From a checkpoint of a small self-supervised audio encoder (BEST-RQ): 8.6 epochs.
Rows from block 7, named by matrix and row number. Rows with one number belong to one neuron. Each number is 50 + 15 x the weight over its row's rms, rounded and kept within 0 to 99. All counts start at 0. After the name is the row's rms in percent of the matrix's.
# fc1: MLP up (model.blocks.7.mlp.fc1.weight, 2304x384), inputs 256-383
# fc2: MLP down (model.blocks.7.mlp.fc2.weight, 384x2304, transposed), outputs 256-383
fc1.1976 079:58 31 51 42 48 48 55 31 51 42 52 55 52 65 47 28 52 37 43 45 30 50 62 51 59 61 66 39 56 17 61 42 56 24 81 38 36 49 59 27 62 02 51 57 26 71 55 28 37 59 47 66 36 21 72 75 34 55 46 79 24 44 49 21 53 44 48 73 63 40 47 49 46 55 61 65 58 50 84 34 57 54 46 62 50 57 22 50 48 43 44 62 45 44 53 58 33 44 66 38 45 62 74 40 82 59 56 28 56 40 53 61 47 49 36 55 50 47 76 39 48 72 51 38 52 51 37 68
fc1.1977 069:23 72 55 46 56 59 42 36 50 23 64 44 41 66 60 56 36 61 49 39 31 52 31 35 29 41 53 56 72 36 73 47 40 37 38 53 55 41 35 54 36 57 36 16 40 63 24 59 35 12 34 58 52 53 52 57 57 52 68 59 52 22 44 55 43 41 59 34 52 45 55 45 38 54 36 56 55 56 24 36 84 44 31 63 85 45 52 26 69 51 62 49 45 48 47 42 71 75 38 60 32 42 49 41 60 43 38 43 49 41 21 63 39 39 59 34 47 72 34 36 73 82 60 40 55 42 43 49
fc1.1978 075:35 24 73 53 59 26 43 49 60 67 62 45 51 72 26 55 75 53 49 57 49 53 63 59 31 62 33 32 34 38 53 36 31 60 33 38 50 66 33 73 62 54 49 48 42 75 44 58 42 18 61 44 71 60 26 79 54 53 57 71 53 68 67 70 55 51 63 55 26 57 45 26 65 48 66 58 32 56 47 42 38 43 38 61 42 57 43 39 31 74 38 52 56 27 36 43 30 91 54 51 62 33 35 43 32 56 42 68 25 39 75 55 62 39 45 66 79 62 44 54 43 70 57 32 47 33 54 46
fc1.1979 100:54 51 44 87 46 44 40 31 53 42 53 36 21 52 63 66 45 39 41 56 54 33 52 37 24 36 30 53 49 39 47 81 42 29 27 65 50 42 42 48 51 60 34 67 48 60 34 55 27 81 51 55 50 59 51 41 57 34 15 71 63 40 35 50 64 76 60 66 86 31 61 63 48 33 40 42 48 81 41 57 48 47 30 65 39 60 57 70 59 54 37 39 48 36 51 37 79 58 45 81 75 45 40 28 77 61 28 63 58 48 44 73 66 69 34 29 29 28 33 56 75 33 64 75 62 54 37 36
fc1.1980 108:43 49 61 52 51 33 34 58 52 30 26 28 51 59 37 39 37 49 40 44 44 42 25 84 36 61 42 48 38 17 39 30 65 48 49 51 25 46 66 69 57 41 38 44 40 22 54 15 62 64 71 39 36 38 42 75 85 60 75 67 58 20 46 36 55 74 41 37 61 60 44 51 67 51 65 70 68 53 57 32 72 45 63 43 37 66 48 57 59 60 60 83 51 67 48 36 58 61 61 44 73 66 39 49 30 64 48 48 59 59 47 53 76 32 23 53 54 41 39 80 48 74 74 53 35 61 63 35
fc1.1981 098:64 64 50 64 34 62 61 62 48 41 52 55 40 62 18 55 46 57 38 40 53 64 48 12 52 53 55 28 21 62 41 44 58 68 48 52 53 55 47 43 26 28 29 59 51 62 36 27 50 36 10 44 54 62 67 44 69 46 38 40 36 59 12 67 42 42 41 50 54 28 21 37 53 48 47 49 49 32 88 35 53 42 13 59 29 47 48 45 54 51 42 52 39 49 76 30 52 57 57 46 26 30 54 28 51 35 58 40 47 58 61 62 50 62 68 67 48 11 43 57 31 46 47 11 59 37 47 26
fc1.1982 126:30 50 63 64 69 41 57 34 50 60 67 55 65 50 36 44 68 58 70 62 45 23 43 59 53 77 34 73 20 43 51 67 44 55 55 47 63 34 38 57 52 48 30 62 55 67 61 63 29 65 55 46 41 58 25 60 88 55 50 54 43 38 54 55 54 65 71 38 52 57 40 44 56 54 71 46 56 47 51 56 58 61 56 75 56 54 54 52 44 54 53 45 41 46 65 41 57 49 54 48 52 55 58 44 41 65 59 54 82 48 30 46 66 58 50 71 60 74 39 31 21 42 44 61 43 44 54 20
fc1.1983 073:47 75 63 34 32 47 72 38 71 99 33 56 59 46 40 54 38 64 67 64 59 40 26 44 45 33 57 58 46 51 53 54 56 45 69 40 22 38 45 36 10 40 42 41 55 52 52 41 64 44 57 49 52 90 46 43 44 26 27 63 72 35 62 25 31 60 33 73 29 43 42 56 35 36 47 37 42 25 46 71 24 15 62 63 52 79 56 42 43 53 45 55 49 62 38 39 43 47 26 13 51 53 70 73 43 44 40 51 59 52 43 45 62 86 50 55 33 76 59 50 71 50 62 50 61 31 51 78
fc1.1984 073:40 71 63 60 72 47 60 54 61 40 29 68 46 30 45 44 49 39 49 37 47 42 49 25 20 59 59 70 74 56 56 44 40 37 49 49 50 41 63 76 43 52 66 38 45 55 49 42 66 57 34 65 42 48 32 48 44 85 54 66 61 48 64 70 40 58 36 73 63 54 83 49 72 60 45 46 28 69 57 76 69 75 30 35 55 17 68 40 27 26 66 32 77 48 43 53 34 33 50 63 32 66 47 32 55 48 55 51 55 57 68 69 59 39 43 61 57 26 34 51 43 51 69 54 54 38 31 55
fc1.1985 141:25 49 44 62 53 68 34 70 69 75 63 66 37 29 53 42 10 37 51 58 67 72 70 61 37 16 43 59 76 94 68 44 64 68 58 70 57 36 60 50 50 54 52 10 49 73 42 26 73 30 67 73 29 50 64 25 50 72 62 54 48 44 74 54 40 47 67 41 32 46 58 53 39 41 48 30 47 64 55 55 49 58 50 41 58 51 58 49 41 61 59 65 64 46 42 68 50 44 57 50 42 35 36 63 39 42 68 42 36 69 69 31 27 37 61 45 59 59 55 62 50 35 66 80 37 53 45 37
fc1.1986 090:41 53 37 56 51 50 37 53 14 71 61 56 49 69 48 29 54 43 42 42 66 39 55 46 46 30 52 48 55 52 32 50 47 58 35 80 41 47 29 72 36 39 68 59 55 81 16 64 80 56 54 59 79 44 39 45 35 59 49 29 40 56 36 44 60 55 11 50 40 56 54 50 48 63 55 76 24 42 50 52 56 34 36 60 57 50 58 02 48 53 74 44 51 41 45 30 45 75 43 31 61 52 47 62 25 82 33 66 47 26 17 48 47 47 49 76 56 73 70 58 49 50 59 44 37 35 42 67
fc1.1987 085:41 54 50 53 29 50 62 31 78 51 43 58 53 77 51 59 05 53 32 35 64 59 61 39 37 33 62 30 41 66 71 37 61 51 72 62 38 49 50 47 67 27 77 53 66 71 54 46 43 41 38 42 47 41 63 43 57 70 41 59 37 53 40 37 54 51 44 47 42 57 38 42 65 65 46 62 54 63 58 67 51 39 48 35 55 49 70 14 53 57 66 45 61 48 47 78 45 54 45 37 71 41 77 56 27 74 50 71 36 25 74 47 31 42 66 48 57 40 34 57 61 71 18 56 64 54 60 47
fc1.1988 130:25 54 42 56 66 23 55 42 43 39 59 54 44 18 38 49 61 42 35 57 52 30 51 46 43 35 61 52 32 54 40 67 29 65 55 56 36 44 73 33 58 53 65 45 57 63 52 56 66 24 73 42 38 33 65 44 63 58 30 33 47 72 49 75 42 75 55 33 76 65 21 56 47 66 70 49 39 42 58 43 49 46 85 66 55 41 60 49 50 78 48 86 37 49 44 53 76 56 42 39 66 70 42 32 35 28 49 58 28 59 72 51 62 32 41 61 22 23 47 63 35 66 70 61 45 37 82 66
fc1.1989 072:21 57 40 71 36 70 66 53 56 71 45 73 76 63 48 32 61 58 48 44 64 87 34 51 44 49 69 47 44 60 29 42 31 35 49 49 47 54 46 47 63 20 19 49 41 34 21 50 47 53 27 43 57 30 41 44 53 54 71 53 60 68 39 52 60 53 58 42 39 29 53 55 52 49 30 57 54 48 50 44 55 26 32 37 46 31 59 44 57 42 75 34 43 48 80 21 25 51 57 56 56 42 58 53 57 60 63 86 25 40 50 61 63 40 46 21 80 30 53 29 54 56 56 38 70 47 59 45
fc1.1990 125:50 60 29 75 34 52 39 62 38 62 48 44 52 34 07 42 74 42 28 49 35 45 56 83 65 73 43 52 39 63 41 60 34 38 35 59 38 49 44 49 54 66 61 37 49 49 39 81 59 54 46 63 51 68 56 27 61 60 45 39 67 40 38 67 54 48 62 46 85 63 44 29 78 66 64 40 23 48 40 58 37 41 30 68 68 51 50 36 44 39 51 44 16 89 50 45 80 73 71 57 57 51 37 55 55 68 41 21 58 20 58 61 57 43 44 32 66 24 76 41 39 41 44 29 57 30 27 34
fc1.1991 041:30 59 54 37 76 47 34 54 62 40 55 44 69 42 48 63 56 30 43 36 31 70 66 38 31 55 55 49 49 29 47 36 57 51 36 59 29 55 58 61 26 61 57 72 40 68 50 66 56 49 55 34 40 10 68 62 71 80 53 58 44 49 10 68 33 56 33 73 36 47 34 52 39 61 68 60 52 49 39 41 42 80 55 29 64 34 50 49 73 41 64 21 10 54 45 33 22 54 25 50 55 36 23 43 40 59 59 37 49 45 58 33 63 86 22 61 55 68 37 39 74 51 42 26 31 39 14 55
fc1.1992 086:28 45 24 49 72 69 71 36 68 53 67 65 76 54 30 43 29 39 32 66 41 74 33 29 55 60 34 67 39 57 46 58 43 24 46 47 44 70 56 50 27 56 15 62 69 39 23 44 37 56 31 35 75 58 47 75 48 47 46 41 54 39 76 57 41 51 52 70 55 59 41 29 54 62 42 37 73 64 50 39 50 32 54 46 65 42 47 78 64 55 54 44 70 46 55 36 17 35 34 75 48 42 36 37 36 92 29 52 64 50 34 34 49 45 27 76 30 17 46 22 35 39 30 56 59 36 67 39
fc1.1993 121:60 27 67 58 63 38 33 57 46 47 51 39 70 34 45 36 47 45 56 59 55 43 50 42 44 36 52 62 60 51 87 66 65 48 51 56 49 25 54 54 29 27 46 47 55 48 60 69 45 64 39 21 76 40 30 50 50 40 55 48 49 44 40 25 44 89 50 42 33 63 50 56 39 76 37 47 21 54 28 51 09 46 68 32 66 51 16 37 54 58 46 59 48 52 46 70 60 56 44 62 33 51 37 54 52 54 30 56 42 50 40 58 59 30 60 51 50 65 33 74 70 39 56 80 38 37 73 50
fc1.1994 109:53 66 34 39 46 45 85 36 53 69 41 71 62 22 39 81 54 33 65 58 36 61 44 47 38 68 22 44 34 39 39 26 44 61 52 50 55 33 62 43 56 44 46 54 38 37 82 61 37 46 55 24 66 49 49 36 68 59 35 29 40 56 50 41 45 35 80 41 28 44 46 41 43 65 49 60 44 47 77 64 25 28 38 27 56 28 39 43 34 62 38 79 60 40 22 52 24 46 54 52 42 17 49 73 38 61 23 50 63 58 44 56 25 56 32 53 70 55 36 78 58 71 81 63 42 50 73 51
fc1.1995 065:40 68 75 50 50 82 31 42 68 38 43 41 54 40 28 48 81 34 62 47 59 55 64 52 44 34 52 36 60 37 46 27 68 22 36 34 51 39 42 36 42 58 51 66 60 45 81 78 73 67 56 39 52 46 63 53 53 88 66 33 64 45 36 36 52 29 69 30 44 49 62 53 60 54 36 39 70 40 65 53 52 59 41 57 46 81 42 55 53 36 43 15 40 56 43 69 48 37 38 31 24 68 76 38 48 49 32 31 50 76 40 23 29 48 65 26 78 54 43 20 47 66 51 63 62 57 43 38
fc1.1996 104:62 52 38 39 45 35 53 35 24 87 64 39 81 43 35 69 42 17 38 54 56 34 49 69 57 27 51 46 44 75 53 75 47 48 44 28 55 19 50 54 57 58 22 73 52 29 71 58 29 69 37 57 24 37 54 67 54 35 17 61 54 36 44 55 84 70 60 57 49 50 41 75 73 49 53 60 40 53 24 37 20 24 39 25 62 30 25 66 17 54 43 44 64 41 41 51 63 48 62 55 54 47 46 28 27 69 88 72 70 66 57 71 57 51 39 54 67 37 24 54 87 54 62 44 82 68 42 61
fc1.1997 123:40 69 63 36 54 56 42 41 61 36 41 49 65 35 51 54 45 33 47 56 74 51 50 52 70 68 47 53 70 43 61 35 30 62 41 48 56 63 43 60 42 43 34 74 67 44 68 43 25 62 45 35 78 37 63 42 39 42 43 21 45 59 53 33 67 49 46 55 71 47 44 36 23 33 43 29 69 37 54 59 27 42 59 22 69 54 36 51 70 42 40 58 31 23 72 37 89 53 32 15 67 32 48 56 38 37 76 53 35 47 40 59 15 55 64 56 48 33 60 61 45 30 71 36 46 39 35 57
fc1.1998 111:39 61 43 59 84 30 58 65 80 67 70 30 69 76 18 46 53 26 33 33 45 30 75 44 55 46 38 37 42 28 71 58 77 42 46 35 60 42 43 51 51 71 60 62 45 81 51 47 81 44 26 45 38 45 39 42 63 63 56 48 40 39 69 57 65 35 50 58 60 42 53 79 69 71 45 52 56 57 51 69 32 54 42 80 52 45 60 32 65 34 60 52 40 60 61 44 52 60 40 38 51 26 60 18 48 46 51 99 66 53 48 21 53 67 54 75 50 37 56 31 30 55 36 24 32 16 47 35
fc1.1999 048:68 52 37 41 75 45 51 27 68 64 84 67 78 36 45 70 40 71 48 53 44 25 70 73 50 52 73 52 45 35 75 60 40 40 45 66 17 62 48 39 61 28 58 45 28 50 82 65 69 49 56 06 42 35 53 38 60 48 52 40 48 69 62 43 66 48 43 19 32 73 51 38 72 47 46 73 49 45 28 51 44 53 42 44 47 44 43 46 28 72 66 48 44 48 39 75 69 67 48 56 82 58 64 43 55 30 56 71 32 46 58 29 28 59 33 53 25 52 47 59 48 34 58 32 31 47 40 52
fc1.2000 081:37 65 49 54 68 41 67 29 56 38 52 35 48 81 62 30 45 51 41 39 20 48 69 65 28 47 42 43 26 76 61 47 41 44 58 22 50 41 58 30 73 20 51 42 38 77 30 71 57 46 48 49 41 41 48 46 53 71 19 83 50 44 37 59 52 66 69 70 47 31 24 58 39 59 63 80 31 79 44 71 42 60 59 69 27 83 49 35 43 57 65 40 49 62 36 35 52 52 73 51 73 31 37 31 51 68 17 51 55 34 37 30 63 58 43 49 49 66 83 79 57 73 62 37 44 44 19 66
fc1.2001 101:54 38 49 61 24 44 23 36 63 48 49 52 34 30 21 46 48 41 80 47 26 32 66 60 56 26 64 54 35 61 33 27 49 73 54 31 46 47 44 50 40 32 46 56 49 44 72 67 35 73 46 47 38 49 37 27 38 39 25 55 70 43 59 68 56 60 25 53 35 43 66 89 51 48 28 35 38 56 54 56 40 09 64 77 54 54 22 55 21 60 46 64 75 63 54 59 39 36 85 47 37 68 69 43 44 34 36 64 62 48 51 30 83 67 57 26 28 69 57 44 61 56 46 62 52 23 28 37
fc1.2002 071:56 59 44 39 63 52 66 36 59 58 63 39 55 60 36 20 56 39 62 37 70 75 62 71 51 73 33 27 63 56 45 16 33 47 39 54 43 49 23 47 31 35 58 49 53 56 39 41 42 43 53 49 73 56 23 50 52 72 46 62 53 80 65 49 58 40 37 38 68 33 55 47 45 94 57 51 56 24 42 38 58 49 48 41 50 27 65 44 40 57 40 60 58 37 59 36 59 40 40 49 57 49 59 56 46 53 43 55 38 51 64 45 53 52 64 55 47 47 42 65 50 33 33 57 52 33 54 64
fc2.1976 075:45 44 69 67 53 50 30 80 48 57 36 30 56 66 36 62 42 53 59 32 43 48 60 38 52 56 73 63 49 49 55 21 09 55 59 46 47 54 49 40 69 41 60 45 50 66 29 59 50 44 53 59 49 78 36 28 54 35 62 40 65 69 38 57 52 74 18 35 38 70 64 46 54 57 65 45 53 50 29 51 39 54 42 33 50 54 73 36 48 50 51 49 70 34 44 53 57 36 47 50 42 48 43 63 22 25 53 67 74 39 51 79 55 20 51 58 67 47 35 53 43 32 42 54 33 61 81 54
fc2.1977 070:66 61 56 61 60 29 56 66 60 58 57 37 50 71 46 42 35 46 49 71 56 36 57 52 47 61 42 58 22 33 17 40 85 51 53 72 22 51 50 41 58 42 72 64 61 38 68 51 43 33 53 64 50 71 42 35 66 36 21 51 31 50 42 38 71 50 50 54 52 55 43 33 62 15 69 46 48 24 83 55 38 45 61 17 22 60 42 85 58 32 56 57 83 36 45 57 42 50 51 30 58 56 46 62 41 50 62 23 30 31 61 46 43 65 41 62 54 60 59 50 36 28 59 57 50 63 59 71
fc2.1978 074:50 83 56 62 45 66 51 39 51 41 23 65 53 68 48 23 31 60 36 48 34 72 34 71 66 66 44 46 38 46 31 80 71 43 47 53 60 33 66 24 38 44 56 52 81 21 48 63 49 62 64 45 52 45 88 12 52 65 59 29 67 50 40 33 51 56 37 45 48 64 65 75 27 63 33 42 54 38 42 64 76 25 38 75 64 70 42 44 46 42 71 63 59 33 63 63 52 51 00 17 53 27 59 33 53 67 53 57 65 64 53 33 33 61 65 57 52 45 77 26 62 50 48 48 74 57 35 56
fc2.1979 100:54 44 57 33 59 57 42 62 50 46 46 43 40 44 41 42 38 76 59 39 61 51 65 54 63 51 54 22 35 66 45 45 38 51 59 14 61 36 52 57 40 53 40 50 56 70 17 47 66 68 59 17 40 66 46 49 48 22 59 71 19 69 52 63 57 25 41 30 24 52 61 79 56 63 47 44 41 34 42 39 36 59 43 46 51 61 38 44 61 71 57 62 53 44 61 72 42 61 67 57 23 51 31 55 55 28 48 61 36 56 49 44 45 02 41 86 62 52 44 54 46 90 34 30 39 40 55 19
fc2.1980 112:63 37 38 45 46 51 44 69 59 66 73 72 63 60 46 33 70 72 78 59 61 67 55 21 67 48 57 16 58 39 54 48 52 39 37 49 48 51 56 46 50 58 32 68 44 42 58 32 48 57 46 37 60 25 54 55 54 75 42 14 55 28 44 43 57 48 49 54 45 51 24 68 57 53 61 73 51 57 74 68 44 25 43 17 65 31 55 45 33 43 29 62 42 31 37 65 60 49 40 55 66 30 43 49 74 61 49 47 54 57 58 70 33 52 54 25 48 39 45 31 26 58 10 36 57 56 57 73
fc2.1981 099:34 33 62 14 47 24 40 29 78 29 30 75 64 62 78 50 92 25 42 53 48 55 64 59 78 31 60 50 55 36 53 62 32 32 24 71 42 32 63 58 63 53 52 60 96 74 30 37 42 47 88 50 40 43 43 53 49 79 72 49 50 52 53 54 25 52 79 45 45 60 77 75 19 65 39 38 30 39 32 62 88 41 91 53 65 37 26 38 51 78 51 41 52 69 36 53 68 42 52 34 56 42 55 46 41 35 43 43 86 39 44 59 34 60 40 47 57 48 68 43 49 31 37 56 49 89 56 40
fc2.1982 115:44 43 35 65 57 48 43 49 48 42 34 46 54 34 73 60 54 29 24 50 55 73 48 83 32 58 69 34 51 54 24 62 62 25 66 52 65 62 51 35 41 49 34 70 55 29 29 26 59 71 66 61 43 52 59 36 56 66 50 32 51 41 39 61 43 58 47 50 46 45 71 58 56 47 56 62 36 69 38 45 50 43 29 66 24 57 56 62 45 55 29 44 38 62 58 58 53 38 11 44 63 25 47 56 42 23 35 57 46 53 66 35 26 18 68 00 53 56 44 47 46 79 46 32 62 45 17 77
fc2.1983 069:66 37 23 57 62 49 21 40 56 36 56 41 45 37 57 52 38 56 47 34 25 57 70 47 35 49 76 61 60 49 46 70 39 55 45 38 42 68 45 49 76 42 57 65 48 51 40 48 27 51 50 31 32 46 26 54 34 46 37 42 41 53 52 71 51 27 76 47 68 54 50 46 40 56 49 58 53 51 53 49 51 46 58 33 72 30 45 60 54 25 54 59 62 28 53 82 70 30 56 80 28 47 62 55 63 40 65 56 48 24 88 49 38 29 60 44 58 46 42 58 22 64 30 43 29 30 45 58
fc2.1984 079:57 65 40 35 52 57 46 49 29 56 99 52 53 51 58 59 44 54 58 54 49 53 60 61 62 49 27 54 65 25 24 29 63 63 52 55 38 45 61 30 77 33 17 43 45 55 63 53 60 51 44 41 45 36 63 44 59 37 45 38 61 50 17 44 74 53 44 45 52 34 36 42 32 34 65 52 61 28 47 58 64 48 68 54 75 42 51 50 40 70 36 39 62 65 50 42 64 48 41 36 59 32 47 67 41 66 55 54 62 23 42 48 71 42 49 62 19 47 68 56 62 55 52 41 70 47 79 35
fc2.1985 134:61 23 61 50 44 67 48 37 71 32 21 67 42 75 45 40 64 54 87 26 49 44 20 60 48 24 41 36 30 20 51 54 49 70 43 56 99 67 66 37 46 36 45 17 46 34 60 25 26 44 40 35 34 56 35 27 54 37 36 49 44 73 34 50 56 80 55 56 46 47 56 48 55 37 60 82 81 70 43 36 48 52 51 49 63 27 52 50 43 35 29 57 50 33 70 54 48 76 39 78 55 60 47 40 54 54 33 42 63 59 67 46 62 52 47 43 40 49 43 41 79 47 43 35 34 53 51 93
fc2.1986 084:46 62 48 39 60 30 33 61 62 57 58 58 46 32 82 59 43 65 50 40 52 60 37 74 57 56 56 50 64 64 51 35 60 73 57 58 86 43 39 36 54 64 37 30 60 36 80 14 50 55 40 19 38 53 33 74 82 53 48 66 62 36 37 38 56 40 82 09 35 56 59 43 59 27 61 62 66 48 53 38 53 35 54 62 68 57 62 47 51 41 44 66 60 49 32 31 25 51 62 68 62 58 67 69 64 58 26 56 51 56 69 51 49 21 48 37 53 47 24 55 51 53 31 45 95 74 59 26
fc2.1987 083:63 70 52 42 65 62 43 44 14 56 30 39 46 35 42 60 65 43 59 53 40 49 57 33 65 27 88 50 26 43 39 51 20 67 63 60 45 55 46 50 42 40 39 35 30 43 38 67 53 47 68 65 60 68 42 42 29 31 50 58 59 28 45 55 50 51 58 37 21 65 55 49 55 40 97 80 75 32 43 53 61 57 54 49 49 51 19 55 55 69 62 46 47 45 49 40 28 75 62 79 32 39 24 26 46 55 39 50 15 50 37 37 43 39 14 38 25 57 60 27 46 63 47 31 50 62 55 35
fc2.1988 135:61 42 49 49 28 53 41 43 64 66 65 31 52 55 64 45 45 54 53 42 53 32 57 69 35 60 43 21 56 62 48 75 40 45 56 57 15 58 48 45 75 46 51 12 53 63 73 57 47 37 36 71 45 59 24 66 65 87 70 54 49 58 36 49 42 37 52 48 80 49 34 52 71 47 58 33 24 54 21 57 35 61 27 37 72 48 36 53 29 19 44 39 59 50 44 62 28 54 50 52 30 42 47 46 36 73 51 00 49 33 41 30 56 42 66 57 42 36 71 15 36 61 30 58 55 54 40 44
fc2.1989 075:64 47 44 56 37 23 28 43 47 46 38 48 37 67 52 23 53 50 45 45 41 50 65 36 66 54 45 59 57 07 41 54 89 73 26 60 31 32 47 29 33 59 66 27 54 40 42 30 59 58 63 46 41 69 78 52 35 60 57 44 27 41 70 64 69 36 46 46 61 60 58 54 52 50 59 43 26 63 46 63 41 22 54 58 39 35 52 55 53 76 29 54 76 43 35 61 60 73 19 30 43 39 35 60 42 40 44 13 67 62 56 43 43 62 51 86 21 42 73 51 52 64 35 71 53 69 51 45
fc2.1990 130:67 53 56 14 48 80 54 46 49 59 54 67 55 49 21 52 65 62 52 60 74 25 50 26 32 52 50 44 38 65 51 39 60 42 49 44 30 23 63 45 42 51 67 37 60 44 77 73 33 42 67 51 57 37 30 53 43 42 68 51 55 65 52 56 50 76 80 67 34 61 47 59 73 66 26 64 64 31 27 60 60 57 55 20 49 49 54 69 36 74 26 51 59 46 48 64 24 66 42 58 35 45 47 55 54 21 61 47 78 77 37 26 38 65 70 48 52 33 42 58 25 54 62 46 36 24 47 59
fc2.1991 042:53 39 35 64 51 41 47 67 47 47 19 53 42 68 47 36 25 61 48 60 40 63 61 82 63 46 70 31 41 85 36 56 60 26 50 73 50 32 45 56 77 24 60 50 82 26 61 72 43 68 59 40 63 70 28 60 60 36 47 53 67 49 27 46 48 30 38 51 84 60 68 53 43 41 59 16 49 57 51 67 28 46 55 83 46 45 55 44 34 57 22 66 68 56 64 56 65 42 63 40 36 66 58 39 74 44 63 23 46 67 44 75 51 34 90 28 63 53 41 74 33 64 35 69 36 47 63 58
fc2.1992 079:72 32 32 65 67 67 61 54 49 36 52 55 40 48 73 54 21 51 54 32 54 49 50 64 29 46 54 61 36 67 33 53 54 47 46 25 15 49 39 31 49 81 66 38 40 32 78 35 57 48 43 61 51 34 58 35 50 44 68 59 57 55 62 50 35 59 43 53 40 55 61 66 61 48 49 36 38 53 48 50 44 56 67 55 51 43 35 57 47 52 40 44 64 56 43 35 46 42 49 81 37 59 71 63 42 57 55 59 77 50 52 67 74 75 52 51 42 60 49 56 50 54 34 48 71 67 19 60
fc2.1993 118:44 52 34 64 74 53 55 71 56 49 61 57 39 53 63 35 36 55 39 55 50 38 63 13 62 60 41 41 55 37 41 38 65 38 27 54 51 66 33 41 56 61 39 46 52 53 50 24 53 57 54 77 45 86 63 68 77 38 40 56 55 66 58 45 41 44 39 50 77 37 52 54 65 20 88 54 62 68 72 58 56 71 63 64 40 75 71 67 43 31 56 51 38 26 43 67 44 41 60 22 43 69 52 58 42 27 49 61 54 44 37 37 17 74 65 43 65 29 43 61 61 49 55 42 32 52 62 36
fc2.1994 113:49 26 40 61 38 38 34 52 76 42 61 00 38 66 66 51 39 41 47 71 67 49 51 54 43 58 62 52 05 66 55 51 56 35 40 38 56 50 57 56 42 45 53 56 75 43 84 34 78 50 46 45 50 49 46 34 28 52 63 25 29 56 46 71 11 47 52 61 66 32 59 56 54 28 51 45 38 58 49 65 54 48 70 41 69 71 37 55 35 61 49 41 57 50 66 35 68 47 55 61 76 43 56 73 50 29 61 59 49 62 64 57 60 59 58 46 40 55 64 58 60 57 51 28 62 14 40 48
fc2.1995 071:52 42 25 53 36 28 53 44 59 51 62 46 36 61 55 41 29 48 58 42 63 43 34 41 41 50 32 40 60 32 42 55 74 50 75 51 48 46 28 43 63 22 45 50 59 43 38 58 37 40 55 62 61 49 57 45 56 23 50 63 42 32 16 38 55 83 56 60 67 63 63 54 49 51 47 61 33 49 32 14 32 71 57 51 35 62 42 29 32 82 54 71 61 39 73 54 53 87 75 65 66 29 39 65 26 47 65 50 52 36 44 60 63 53 38 44 37 35 52 67 58 41 44 35 46 23 50 27
fc2.1996 095:51 52 35 57 73 51 52 66 46 33 61 57 76 62 32 62 79 42 77 70 50 56 42 50 36 61 35 32 47 69 66 47 56 38 52 86 37 58 59 55 39 53 44 41 74 51 35 70 74 31 27 57 92 68 41 62 46 54 49 54 59 81 51 57 44 57 35 54 44 65 70 75 16 62 53 45 58 47 83 57 60 50 54 57 52 63 47 53 62 51 65 60 28 50 44 71 58 41 63 60 48 42 54 78 40 31 61 38 46 25 36 32 64 48 39 34 67 33 59 54 08 53 42 54 46 26 45 51
fc2.1997 128:49 46 52 63 41 55 57 47 41 46 50 40 31 65 25 45 60 35 38 41 75 38 29 53 51 49 51 60 60 43 43 64 59 21 40 55 28 49 84 49 48 58 21 39 58 39 32 62 81 56 40 35 31 56 41 32 36 42 42 73 35 52 53 38 23 67 56 57 49 32 53 57 30 62 58 50 41 85 41 36 66 36 31 65 45 59 61 39 32 69 37 34 61 42 41 44 26 20 62 40 30 36 58 62 56 85 37 75 66 61 46 63 22 25 53 53 47 44 65 52 60 66 29 68 53 53 68 36
fc2.1998 108:49 85 51 47 53 72 47 33 40 48 59 51 38 32 36 43 50 53 36 47 52 35 55 57 39 56 45 56 52 60 55 38 40 48 50 79 48 74 58 70 82 51 30 33 45 30 33 69 59 59 60 56 41 06 90 36 64 74 45 69 50 55 49 45 43 57 47 64 35 79 63 24 50 64 42 38 45 46 46 25 68 46 65 24 62 50 70 80 59 82 43 44 54 38 35 53 44 48 42 53 43 49 55 65 33 18 40 74 45 18 49 72 44 34 37 66 45 75 32 59 99 56 49 64 52 58 27 55
fc2.1999 052:33 53 54 67 22 49 44 75 46 50 51 53 37 67 57 52 45 57 65 56 34 72 45 47 26 65 35 56 60 64 44 57 51 48 49 48 32 46 44 55 55 13 59 42 73 59 10 33 58 53 48 61 52 48 56 50 60 40 23 76 63 65 39 55 38 68 55 89 44 37 50 40 41 67 56 23 43 40 54 55 65 70 62 31 49 68 28 57 50 40 28 41 28 43 64 51 31 39 65 52 31 53 35 53 40 29 46 28 38 47 60 66 64 49 43 46 68 46 58 36 31 50 44 57 38 53 99 56
fc2.2000 083:84 48 53 24 52 26 27 73 35 43 47 55 65 52 38 72 52 42 31 52 80 45 22 39 62 38 57 48 74 32 40 40 45 70 32 61 30 75 24 53 40 45 47 40 50 36 59 40 52 65 57 60 59 58 54 26 48 24 65 36 32 59 48 66 60 38 59 55 35 48 22 75 42 46 44 79 57 17 62 58 38 51 68 59 73 47 52 41 42 79 42 48 47 53 95 73 59 37 46 79 44 54 46 62 77 55 56 66 38 77 15 68 36 63 46 62 26 77 25 22 31 39 37 32 38 52 53 50
fc2.2001 104:49 12 63 50 47 67 68 51 13 73 19 52 57 42 64 48 73 75 59 62 78 43 66 40 42 61 32 58 36 59 64 34 44 49 71 60 46 44 42 63 64 34 46 47 54 69 46 54 63 37 37 43 45 78 63 71 43 75 51 38 60 65 26 35 64 54 59 46 66 62 61 55 48 68 83 70 61 31 71 56 48 68 42 64 63 49 19 29 54 74 55 49 62 34 44 46 66 38 27 61 36 58 27 75 77 63 25 48 51 34 47 67 51 46 61 38 64 49 79 40 63 41 58 32 64 50 80 70
fc2.2002 073:70 47 55 49 31 46 85 37 35 40 38 68 33 48 55 46 57 54 28 57 31 51 65 39 51 28 52 51 20 75 52 25 73 61 71 36 53 69 30 54 62 58 36 50 47 57 57 84 67 45 61 22 49 51 63 61 44 44 48 54 45 60 26 41 61 76 69 33 27 47 61 40 45 42 28 36 40 58 56 28 73 60 51 38 46 46 36 73 85 65 48 70 36 74 65 49 75 54 44 33 45 47 40 46 42 37 72 31 44 57 52 42 47 64 44 54 70 61 61 65 58 59 44 49 57 46 35 29